config = dict(
    train_examples=203450,
    image_size=32,
    grayscale=True,
    horizontal_flip=False,
    conditioning='none',
    arch='dit',
    activation='relu',
    fused_qkv=False,
    layers=16,
    muon_scale='match_rms_adamw',
    momentum=0.95,
    adamw_lr_other_params=0.0022,
    steps=19400,
    batch_size=192,
    epochs=18.3,
)
Rows from block 11 of a small image diffusion model, named by matrix and row number. Rows with one number belong to one neuron. Each number is 128 + 32 x the weight over its row's rms, rounded and kept within 0 to 255. All counts start at 0. Numbers have three digits each.
After each neuron's rows are labels from the 100 images, of 14976 (inputs lightly noised), where the neuron reaches its highest value: "responds to" is what is common among them. Only what is clearly more common there than usual is listed. The data: abstract colour fields from 500 small random pattern networks.
# fc1: MLP up (model.blocks.11.mlp.fc1.weight, 640x160), inputs 40-79
# fc2: MLP down (model.blocks.11.mlp.fc2.weight, 160x640, transposed), outputs 40-79

fc1.175:187125150142056086115132133111055161138134062064171170106188121155109128123221128151137187124096103130138047095134144178
fc2.175:179093070156125126139090127101086095096090073150146171113130129124105086101126157114121100158083067147064160134098115185
responds to: smooth; mostly green

fc1.312:094109082056145137102087169173153161095085102141123120086111129145128068118047143122152125155169105115126110139127176123
fc2.312:089163159166108136176102146135086107094096085177163152090100153145129126150144205112111103139165158119137193130107082171
responds to: smooth

fc1.484:120125154105127153155117085141070101112156163107153158098156154150133125113183110224223066120142129109117159095111186162
fc2.484:115103178132100142133121131097159202103114065091128084229138133100087046165140147163112126091087097097157161137114094061
responds to: fine detail

fc1.606:121144135126152070128178147085141101092121123141196114165145126136119163118124127096136152133119100116072146153106150130
fc2.606:079107083110145167133115121181181099143083116089106161152132129118101068111125107141123100113145109157143131128122122086
responds to: fine detail

fc1.26:105121139131084112110124112123128228129148045156111184127127110087130080084190130095111135122126105172096113073135141153
fc2.26:151111152140142145221110124139128081129157078144157157129065145103165167108115229113124155137088118138139093078103129140
responds to: smooth

fc1.69:110120079126117138206118139048116111138146102108126145087144139122163071123159147107008072122112129131157135125140154125
fc2.69:122175159173104132103093120145138144145125148186081135162147122173091156086127094181133159122140142124081101103128121116
responds to: fine detail

fc1.236:135132129093147176147120134139141102063175139101155119113081141153104114119115122133097140136090094118127099147124156171
fc2.236:143140129096149138168090162149096169135088101155155071125092182119145189159123231147133174107164151104169131166123075140
responds to: smooth

fc1.383:129139154162077090128117146174104112192099195091060124158122133094112095149167125118153108105175094117112160106138123175
fc2.383:242130166150129068157139125098088102136165176140100094107136105138106073132085129089125128123086133147165109086153123141
responds to: dark

fc1.226:147126122061214163125143144152026148123099146085166155133114154145150125147121152133131105154103118144136196094176112135
fc2.226:134151151106118154123097158145114116110110135222170084119111107136081106128086162107104080131144105133110081126049140139
responds to: fine detail

fc1.380:166118111135140142116150075146106120111050054141163086159112083142154187131109099129120118121097090156152147120116170130
fc2.380:170093147116112101182121133162129115120146120105166159066170166080116153175118226150183137162152144171136101116108111144
responds to: smooth

fc1.286:143122149175119112138086103117153133115115106117178128076109194154077136177140126126083175196145048096140115065142134105
fc2.286:154147109122134132095066105089167123134152084158124166168123100123141111116216202103124097087178105172111190125092068140
responds to: smooth

fc1.1:108139131044105111111084180127161097121138029158080106127123111104146106106122118194237111147114125176109107154137190165
fc2.1:075096133102142102108084141137068172146124000168115119116152109107091102123191183123105132155103160159152139133134089172
responds to: smooth

fc1.25:165124128121132115099099171124057072155149070097117146113217129145128110141072139154090156131122113127148154189118145099
fc2.25:126162151105156103160099101158144106146095046139160139143113101189159147132153183097164091121137096136105094137114062136
responds to: smooth

fc1.13:153102156152081133078084099164116104158130120090143152099126081099141092128171107126143192130167099125063156117094089140
fc2.13:101148146158186092118124167111186099212090162144080179155130118079127186155119109124131063127097124112187174137118145144
responds to: fine detail

fc1.108:122120126138133142201109102141119136068132123105132116125051100225099106133069139085197129104108149153155129145169133142
fc2.108:118043106104156120106156158055181094070054101107129162131098099172078128086094102119139105152136147121126190104123119218
responds to: fine detail

fc1.341:107105199105147140121172137140138160106106105127109106101172127069101102125135106131143084106139104112131170130139158126
fc2.341:122131112177129151119153126105096098112136136089101110061095131130121096098134121135108092184104141126081111111132132119
responds to: fine detail

fc1.304:180142080117122147163098081102093202099144162111104077139150149156110089068102138098120125220029110109157104112074102113
fc2.304:132179145168133124129164124090103034083104148097099197118127143142103109211163117174131129103206144120069141102136192129
responds to: fine detail

fc1.584:107140184194113080170117127146141097160155106180182115133148128185102141166138155157096108095166083138149191146090209159
fc2.584:095130161161104146187085112110091118121052108042160117153099163165130116145125192110078140175089107117113080121130083107
responds to: smooth

fc1.302:078137132099091145151115135148108113069114095103059099101144118173151069179085123150134119166110114095181033161156139131
fc2.302:110138169135149176048127104110111137107136099178082054175157124118140128103109186131132075117165166104111146088125128165
responds to: smooth

fc1.558:080141158098113133110143138111120138150102099179132114139155109138152149180123108109108090135125110134182150145149082189
fc2.558:119101174119128109116082150176146096142164062105158045097196084123145109125111196154143143119149119126125158049100164202
responds to: smooth

fc1.378:097110109124164097148164092125138079172091105169059107164108148162148117133114145129135132075128132181117115107119142166
fc2.378:134106118112111132095104139097088202167151148086061163177121107103125105145125138098130128116146122136123125164118132080
responds to: smooth

fc1.36:138139137184151131181151078130135120135099094120092162147129140136123176134102116104000169145115115112112111100121103153
fc2.36:088117135145119130146086162111132123152154006140113109139131183093104057097158173096121109124139094112164163106126093182
responds to: smooth

fc1.482:140157084165127143142157112136137170099151121099101083164158116072151123174183124189102150144117122121093133183094135180
fc2.482:127126117112092142168107134122159141165151110117151170143147160165100122126103125173118096120103098137204081181155175109
responds to: fine detail

fc1.238:126090097176125131156116103140152140157117079141101161099178119151137112102150114085107153124153110182148183145151151113
fc2.238:105128136142142149181120124128138091149094000157155081141149137098128115120116253118131066148131074132149131081100085151
responds to: smooth

fc1.266:145117130041134113061163182131081138116153086124120096143133114100125091110138121143191152102118116145142149140118118137
fc2.266:118156133126164141153124105141121084136189024139135151138094138131129079146079255123140130123101103136113093079126123152
responds to: smooth

fc1.434:156113103179130135146126076178089056120077132133123125125138115089141147124109124095125101120079157143121123085142108180
fc2.434:213147125118140146135105137094087112131148100138150158124120102105114120110142156135103199145139118101143111099141198134
responds to: fine detail